config.toml
train_examples = 72500
horizontal_flip = false
num_classes = 17
norm = "batchnorm"
activation = "silu"
widths = [96, 96, 192]
blocks_per_level = 3
dropout = 0.1
upsampling = "nearest_conv"
optimizer = "normuon"
momentum = 0.95
orthogonalizer = "polar_express"
grad_clip = 1.0
lr_schedule = "constant"
Rows from block 7 of a small segmentation model, named by matrix and row number. Rows with one number belong to one channel. Each number is 128 + 32 x the weight over its row's rms, rounded and kept within 0 to 255. All counts start at 0.
After each channel's rows are labels from the 100 images, of 14976, where the channel reaches its highest value: "lies over" is the class under the peak; "top examples" is what is common among them. Only what is clearly more common there than usual is listed. The data: rendered rooms with furniture.
# convs0: first 3x3 conv (model.mid.0.convs.0.weight, 192x192x3x3, each kernel summed), inputs 0-95
# convs1: second 3x3 conv (model.mid.0.convs.1.weight, 192x192x3x3, transposed, each kernel summed), outputs 0-95

convs0.43 [ 96 105 133 140 159 118 127 162 129 134 147 120 123 171 116 114 127 242 136  98 156  93  88 126 117 164 135 120 138 118 118 157 141 130 109 177 133  94 124 115 133 112 101 110 132 102 106  97 120 125 121 112 105 173 120 111 173 134 185 191 139  97 156 143 120 137 123 154 135  97 122 108 113 123 111 108 133 120 122 180 129 114 120  89 113 151 155 131 108 140 104 179 153 151 131 103]
convs1.43 [187 112 130 149 113  76 112 128 162 180 107 158 124 110 123 158 137 111 131 166 146 108 138 118 181 125 148  96 124 114 147  69 111 114 154 102 104 130 128 114 103  93 153 140 143 162 150 131 124 183  79 128 133 139 122 135 118 121  98 150 133 130 110 158 173 129 185 179 121 142 108 154 121 135 147 157 134 164 158 147 107 128 132 170 155 133  97  89 174 152 120 154  96 131  87 221]
lies over: wall
top examples: flower

convs0.75 [136 135 124 136 117 141 103 158 255 140 135 143 123 125  77 125 155 155 172 127 135 156 132 106 131 109 110  81 137 139 107 118 106 116 140  63  85 139 103 150 108 108 131 165 130 161 119 115 127 129 100 114 175 152 137  95 123 143 157 120 155 165 156 145  91 155 121 110 233 136 126 109 149 117 129 113 152 136 135 144 125 129 157 125  97 136 132 140  85  92  94 131 116 127 132 101]
convs1.75 [124 122 126 157 128 110 167 103  46 117  85 121 211 142 184 126 107 142  59 115 135 138 167 130 164 125 152 101 100  79 133 105  74 104 109 121 157  72 160 152 133 148 144 116 125 157 146 113 115 136 226 127 130 109  94 171 131 151  65 115 114  53 119 118 163 129  72 102 116 148 159 122 167  85 142 128 101 142 102 122 140 117 113 116 172  79 130 116  82 178 115 101 166 162 124  98]
lies over: sofa
top examples: sofa; largest object: sofa; count: four

convs0.69 [195 113 150 116  93 134 133 133 120 226 119 162 131 140 152  69 119  52 123 116 147 116 131 137 107 100 157 118 154 145 134 103 130  98 143 131  77 163 113 154 103 119 113 135 125 159 125 154 165 122 134 107 114 107 134 128 137 116 150  48 153 137 144 111 116 146 142 143 108 170 136 119 105 111 105 145 136 130 140  82 142 132 118 139 140 137 114 134 123  84  86  73 107 122 116 140]
convs1.69 [ 80  98 139 125 196 146 110 105  66 101 148  80 117 140 126 100 145 175 153  93  90 144 150 127 105  94  86 132 108 132 158 142 136 120 133 124 139  96 138 113  98 155 109 110 105 136 139 135  94 128 150 146 137 129  86  88 116 137 126 101  97 133  79 110 116 109   7 121 101 110 101 117 183 132  94  46 116 101 164 109 122 111 133 126  89 124 124 140 135 108 176 143 144  76 110 182]
lies over: window
top examples: window

convs0.97 [151 117 142 134 139 155  90 139 255 131 165 127 131 144 101 130  84 137 116 120 144 164 133 136 207 140 101  93 133 150 129 144 127 158 116 145 130 148 147 144 119 144 126 133 142 120 115 146 141 129  88 139 109  84 104  92 137 133 164 142 142 127 105  91  94 173 125  97 255  85 130 133 150 122 139 134 154 121 151 190  79 120 130 120 108 143 111 138  53 132 132 123 112 114 196 142]
convs1.97 [103 127 107 142 131 121 153 122   0  85  84  91 182 101 204 111  98 103 107 100 118 101 137 162 123 125 146  87  96  61 142 131  79  98 100 101 155  77 104 109  92 171 120 128 157 144 117 120 120 111 221 127 145 102 119 184 159 169  56 106 133  89 118 106 169 119  84  95  95 183 186 134 133  80 151 145 129 149 143 103 150 116 106 160 153 107 128 147 111 139 117  86 163 155 110  61]
lies over: floor
top examples: count: four; sofa; largest object: sofa

convs0.109 [139  87 110 135 122 126  73 139 126  54 141 128 100 188 127 146 106 189 181 126 106 121 161 114 113 125 165 162  99 109 138 169 166  89 121 149 121  81 145 108 150 138 103  98 133 125  68  69 114 151 165 107 159 161 124 109 123 102 139 167 128  87 132 147 119 137  47 122 154 150 141  48 120 170  97 152 138 136 103 150 136 149 103  79 157 113 129 132 112 139 139 217  83 154  61 144]
convs1.109 [158 126 140 155 101  85 124 119 146 238 108 160  93 128 126 148 144 159 129 155 138  95 128 163 149 123 141 100 179 120 115  80 113 157 143  85 145 179  94 148 113 105 122 154 162 174 152 122 109 126  82 140 113 129 143 136 175  96  92 154 114  96 101 122 185 150 149 168 137 133 109 182 104 131 126 140  70 133 137 129 145 126 130 149 135 149 169 100 128 135 123  95 100 158 120 246]
lies over: ceiling
top examples: white walls

convs0.168 [143  62  99 151 116 134 114 163 179 116 190 121 135 190 100 153  88  96  93 145 170 133 116  95  97 146  84 152  82 108 135 177  96 133 134 167 128  59 136 128 136 141 136 129 138 131 108 157 129 155  70 106  89  78 146  64 115  97 146 146 132 134 184 151  85 121  88 119 205 100 110 121 107 129 111 122 158 167  87 154  81 151 157 147  49 119  83 137  59 169 115 117  66 158  94  68]
convs1.168 [128 104 108 137 127  75 205 167 122  66  84 144 150 116 150 181 142 109 155  77  71  93 153 138 160 116 136  99  98 117 146  92  99 102 128 110 152 129 124  83  97 148 147 149 112 163 100  92 168 148 178 202 140 134 141 184 162 129  94 114 110 123  88  61 106 127 140  89  79 164 141 164 159  56 140 133 155 102 181  84 164 121 157 115 119 135 163 158  98 151 122 124 151 121 183 177]
lies over: floor
top examples: sofa

convs0.187 [142 122 155 196  61 118 145 130  97 171 117 143 137  78 149 117 112 164 194 111 130 129 107 140  71 111 142 125  84  71 146 178  80  93  89  87 125 108 134 124 119 128 100 165 124 135 169 186 133 127 137 123  72 123  69 141 149 117  88 154 199 162 134 140 100 139  96 127 121 188 121  90 148 134 148 106 105  91 150  96 148 135 100 115 151 111 126 158 108 170 163 128 135 134 164 106]
convs1.187 [148 119 126 137 139 119 106 116 102 204 212 135 152 133  79 118 135 130 107 139  97 116 114 134 116 107 130 175 124 102 134 114 211 109 117 185 112 106  47 162 125 118 175  94  61 165 125 112 113  89  63 165 114 138 133  96 116 144 131 110 160 141 134 136 187 141 189 108 155 138 164 103 128 125 140 144 140 120  57 157  51 114 131 162 113 172 114 135 111  60 128 130  91 120 146 171]
lies over: wall
top examples: window; count: four; robot

convs0.111 [149 236 120 149 126 117 131 103 116  82 169 114  92 118 106 201 138  73 118 105 107 134 145 127 255 123 140 169 150  80 141  97 135 136 119 129  87 125 138 109 154 121  87 123 110 190  94  94 125 121 150 149 121 119 112 139 128 127 147 113  73 124 139 108 154  95 136 136 102 111 135 234 115 114 127 101 116 146 116 152 144 134 114 125 134  94  89 112 120 103  92 140 173 110 139 128]
convs1.111 [116 129 189 139 125 166 137 122 109 140 140 112  53  82 111  43 114 140 152 150 135 159  65 108  20 159 105 131  92 140  96  77 112 122 180 141 129 156 150 149 160 160 119 116 138  99 146 153  91 127  83  80 114 159 139 108 128 105  91 108 149 112 104 148 138  92 103 121 126 128 136  68 117 161 154 132 160  87 197 164 164 133 135 131 136 102 115  97 118 144 128 132 138 112 139  39]
lies over: wall
top examples: count: zero

convs0.155 [170  75 139  70 126 124 160 172 216 144 135 136  90 153  76  90 111 125 142  84 136 125  93 152  95 156 163 129 158 115 137 131 108 134 144 148 139  70 113  94 101 114 102 126 132 116 144 122 160 141  70 152 142 180 126 133 163 125 113 125 115 119 147 137 152 136  77 176 195 131  97 109 102 168 146  93 143 129 122 153 136 181 125 101 121 143 145  94 120 114  92 124  71 102  96 129]
convs1.155 [138 152 181  95 129  85 167  94  63 131 110 105 155  98 152 117 135 155  79 171 120 125 166 157 164 120 158 107 136 119 147 114  91 129 128 100 171 103 125  91 141 158 172  94 128 154 114 102 141 148 172 131 133  94 122 189 135 159  55 135 155 111  98 123 168 117 163 115  78 147 163 154 155  95 113 161 120 144 140 122 148 127 118 108 132  93 127 115  64 138 111  99 113 128 167 157]
lies over: floor
top examples: dog; count: four; largest object: dog

convs0.99 [167  83 162 110  68 141 124  77 103 156  49 155 168 132 138  93 129 135 159 123  77 138 136 122  59 137 112 146 154 143 110  84 134 100 121  52  99 179 120 191 160  80 126 106 111 152  90  94 126 111 162 180 124 105 114  84 180 115  84 116 129 185 118 108 129 109 230  64 132 160 133 126  85  61  61 129 142 138 176 123 121 138  98 121 128 143 125 121 106 152 116 129 135 111 164 108]
convs1.99 [147 109  94 140 210 109 146 134  95 162 167 125 130 139  76 122  97 162 165 140 114 158 137 128 202  99 117 132 127 141 160 130 152 169 113 107 148 118 115 101 107 115 117 171 149 147 162 165  95 131 143 137 107 152 134 151 102 166 156 123 149 122 111 145  91  82  51 134 158 164  89 172 127 100 154  38  94 112 105  97 140  82 113 140 107 144 140 153 178 101 119 146 116 153 123 254]
lies over: wall
top examples: window

convs0.41 [128 122  97 128  93 128 149 116 138 156 153 126 164 116  83 171 118 148  71 137 129 122 129 130 160 141 109 100 117  95 129 150  88  82 129 111 151  92 141 109 132 132  86 136 112  67 151 112 136 135 146  54  99 105  79 125 109 115 115 110  84 164 104 119 164  83 150 128  80 140 138 255 108 131 130 163 134 107 167 109 117 113 139 144 136 121 106 134 120 144 158 122 146 128 123  77]
convs1.41 [ 97 101 220 142 138 202 137 131 160 162 123 107  92 103 112 148 180 132 174  84 144 155 110 117 125 138 133 136 110 135 142 152 125 154 113 187  86 109 130 141 147 182 147  78 111  92  93 154  58 147 125 125 131 137 101 136 124 122 128 132 137 134  99 142 126 102  74 138 117  96 131  42 140 154 109 102 126 128 218 115 140 153  97 136 125  89 176 118 125 157 183 117 147  85 124 178]
lies over: window
top examples: window

convs0.142 [180 162 118 131  88 101 107 153 154 148 105 128 128 150 143 152 215  79 129 134 183 126 100 123 229  88 129 158 119 121 167 146  76 171 145 112 128 149 153 133 109 137 143 145 131 145 146 158 125  95 139 101  82 110 126 154  96 124 135  59  75 137 152  52 147 129 143 114 119 129 133 153 128 107 134 191 114 136 118 112 132 138 132 140 138 142 150  83 145  95  86  76 115 158 120 141]
convs1.142 [ 91 103 158 135 171 152 154 138 100 116 167  87  95 103 126  59 115 188 138 106 108 170 148 119  77 153  67 116 105 116  97 160  94 108 124 139 145  78 141  84  70 126 110 139 125  92  99 153 134 122 143 151 139 134 124 119 128  96  74 167 115 101 128 139  67 110  52  81 116 160 101 130 191 149 112 109 162 103 142 103 105  92 133 124 127 113 109 162 128 138 164 149 157  74 109  74]
lies over: wall
top examples: window

convs0.5 [144  44  74  94 147  76  93 109 135  66 134 132 132 136  76 101  59 180 148 126  77 119  91  99  23 141 119 100 134 136 112 140 114  84 126 112 124 102 102 101 179 125  98  95 124  53 113 118 105 132 124 156 138 136 150 106 159 142  92 169 137 120 155 132 110 133 201 116 152 114 120  99  99 156  67 112 162 131 132 148  90 124 131 100 116 129 120 147 158 148 105 177 107 140 103  69]
convs1.5 [167 116 140 159 126 122 121  88 164 224 120 133 100 117 126 184 164 151 106 113  98 116 154 134 232  90 135 108 129 118 181  83 155 194 122 127 106 140 136 123 135 100 126 109 116 200 157 126 121 138 114  99 131 128 116 171 101 137 130 100 116 102 104 139 138 140 128 165 105 147 109 193 126 118 123  70 103 157 110 119 123 127 109 106 129 132 153 122 133 132 133 109  92 150 108 255]
lies over: wall
top examples: window

convs0.124 [129  66 178 131  83 161 154 129  73 144  87 104 177 114 151 134 107 106 207  45  96 100  66 185 127 140 146  72 133 123  90 172  71  88 115 108 116 143 144 147  58 121 140 139 122 117 165 123 136 137 147 177  99 114 118 103 167 122  60  93 152  72 173 159 124 145 145  76 144 127 107 126 122 152 130 113 136 137 106 119 185 165 125 125 190 153  98 158 128 222  97 103  74 112 167 149]
convs1.124 [129 145 100 128 196  85 113  48 102 165 238 102 123 134 132 138  97 154  66 146  94 123 128  86 105  92 114 136  94 148 132  95 174 175 110 206  94 109 152 143 122 112 141 117 126 126 161 106 121 139  97  73 112 153 103 126 118 140 172 132  93 146  69  96 155 108  97 113 154 120 120 147 120  84 114 111 132 162 126 156  82  95  87 143 149 115  87 143 159  83 145 131 139 119  65 203]
lies over: floor
top examples: count: four; flower

convs0.12 [140  88 142 141 127 144 125 150 234 107 148 157 153 104  70 126 138 173 151 117 152 112 126 113 172 116 109 149 131 147 125 120  87 125 120 164 105 178 171 130 126 147 118 113 118 125 133 114 105 110 107 177 151 115 110  95 128 152 146 126 179 166 125 134 119 214 138 149 248 106  99 171 131 142 120 116  62 143 165 111  96 128 119 144 130 118 143 136 126 139  98 175 104 108 212 106]
convs1.12 [127 122 114 143 145 105 126 127  18 106  78  99 176 110 192  90 121 114  80 111 143 133 153 179 111 162 182 122  71  91 117 122 118 102  92  96 168  61 117 129 136 141 145 140 148 115 118 147  91 133 199 122 101  93 117 193  83 141  67 137 151 107  75  85 183 135  97 110  55 161 150  76 149 110 139 155 126 118 160 124 163  99  93  99 114  76 126  99  74 141 111 116 137 139 144  88]
lies over: sofa
top examples: sofa; count: four; largest object: sofa

convs0.154 [118 117  95  62 136 102 101 180 156  84 165 106 134 119 147 124 134 188 215  95 145 129 101 148 126 168 137 119 149 107 130 158 139 144 133 175 154 107 137  99 105 147 124 121 136 102 128 133 132 142 123 103 116 184 154 138 185 108 131 171 118  52 177 124  87 123  91 163 124 143 120 114  96 111 150 145 111 103 171 163 100 124 137  80  79 150 148 110 122 154 135 185  98 124  99 161]
convs1.154 [205 133 104 144  87  86 128 108 124 214  87 127 103 127 130 140 128 133  97 137 102  70 158 145 164  83  77 131 152 102 140  60  98 138 152  93 133 143 126 136 119 101 175 157 147 147 144  89 126 135 101 119 106 146 110  94 133  90 107 141 132 110  89 151 153 154 136 213 164 140 124 147 136 107 112 181  87 145 129 142 121 171 109 158 141 133 115 107 122 152 117  82 127 153  87 238]
lies over: wall
top examples: white walls

convs0.182 [141   0 127 176 142 154 125 158 109  89 120 153 133 112 103  91 136 121  96 153  98 135  93 130   0 155 140 140 130 102 109 121 123 156 138 163 126  74 116 119  93 118  72 135 131 128  77 115 169 137 100 111  97 146  95 109 132 146 102 139 112 119 161 114 119 110 125 118 110 129 148  85 113  85  59 154 112 122 182 107 118 123 146 105  87 100 111 146 132 111  88 150 115 139 107   0]
convs1.182 [155 123 143 116 131 145 153 145 148 248 183 120 146 140 117 100 163 153 208  63 173 100 120 142 119 117 148 109 120 139 168 144 129  94  99 196 159 168 116  93 117 137 131 119 122 152 139 182 135 150 142 106 142 107 181 118 138 117 172 115 167 114 163 129  77 113 146 147 120 151 112 182 135 132 134  66 116 129 116 146 136 139  99 159 124 116 140 158 111 134 139 137 123  89 141 255]
lies over: door
top examples: window

convs0.70 [105 133  89 151  99 108  67 153 227 100 176 131 101 123  79 223 173 137 196  88 142 151 100 107 184 162 130 146 136 166 156 145 108 134 152 148 110  99 110 162 120 120 139 115 128 200 103 165 141 111 108 145 113 129 137 113 124 141 109 122 103 112  96 133 120 191 123 163 242  75 105 144 138  97 118 125 148 105 122  91  90 100 149 125 124 115 154 115 130 144  88  72 105  99 164 185]
convs1.70 [126 136 105 153 164 137 140 104  34 121 115 135 162  85 186  65 144  93  53 103 132 120 175 160 109 166 135  56 100  85 117 112  81  98 133 112 161  90 115 138 166 147 133 118 137 136 114 108 115 135 186 123 150  99  94 204 180 166  75 125 133  89 125 103 171 150 106 102  94 173 167 101 159 127 149 140 168 140 132 118 151 143 110 131 123  69 149 136  62 122  96 103 155 109 156  20]
lies over: sofa
top examples: sofa; count: four; largest object: sofa

convs0.21 [ 88  72 155 142 142 140  80 124 139 119  91 142  88 141  92 200 138 156 109 107 164 101 142 156 124 129 118  98 125 114 143 141 106 114 144 156 150 144 146 144 113 144  93 151 143 120  93 146 163 161  64 155 111 121 172  59 115 121 115  71 101  87 145 155  74 132 158 121 102 145  85 138 159 130  96 101 117  96  74 116 137 164 160 109 109 116 101 170 120 148 127 103  81 112 117 155]
convs1.21 [122 141 106 126 112  81 108 143 111  29  91 133 169  86 134 131 118  80 202  92  66  99 163 128 151 107 133 124 171 107 115  92 150  95 125 145 118 121 118 131 171 157 129 114 126 165 119  99 157 105 150 180 164 106 145 142 140 156 192  93 115 144  84 137 109  97 102  77 148 128 138 175 116  68 149  67 129 119 221 124 179  96 173 103 127 126 128  96 141 138 153 137 139 153 161 103]
lies over: robot
top examples: robot; largest object: robot

convs0.112 [172 153 105 141 105 104 119  92 255 158 136 132  93 165  96 154 152 132 181  94 124 113 119 100 139 169 112 119 146 127 128 159 124 170 128 206  72 123 132 130 144  91 125 123 132 177 159 142 141  91 141 127 152 131 139 111 138 147  87  94 107 159 127 123 128 205 133 100 255 105 107 139 113 119 135 162 134 132 148 106 121 118 125 117 145 139 129 160 120 137 210 102  99 150 176 147]
convs1.112 [121 107 123 163 168 134 129 111   0  91 112  86 190 113 176  83 128 107  81 127 104 115 162 142 135 144 161  91  90 109 140 100  94 105 118  88 189 100 120 109 117 177 129  90 134 112 137 108 131 135 182 139 122  72 125 168 150 138  81 141 173  65 146 123 174 146 113 127  59 183 182 121 157 137 140 140 148 168 117 141 177 102 112 122 132  87 125 109  76 172 100 106 134 164 143  69]
lies over: sofa
top examples: sofa; largest object: sofa; count: four; barrel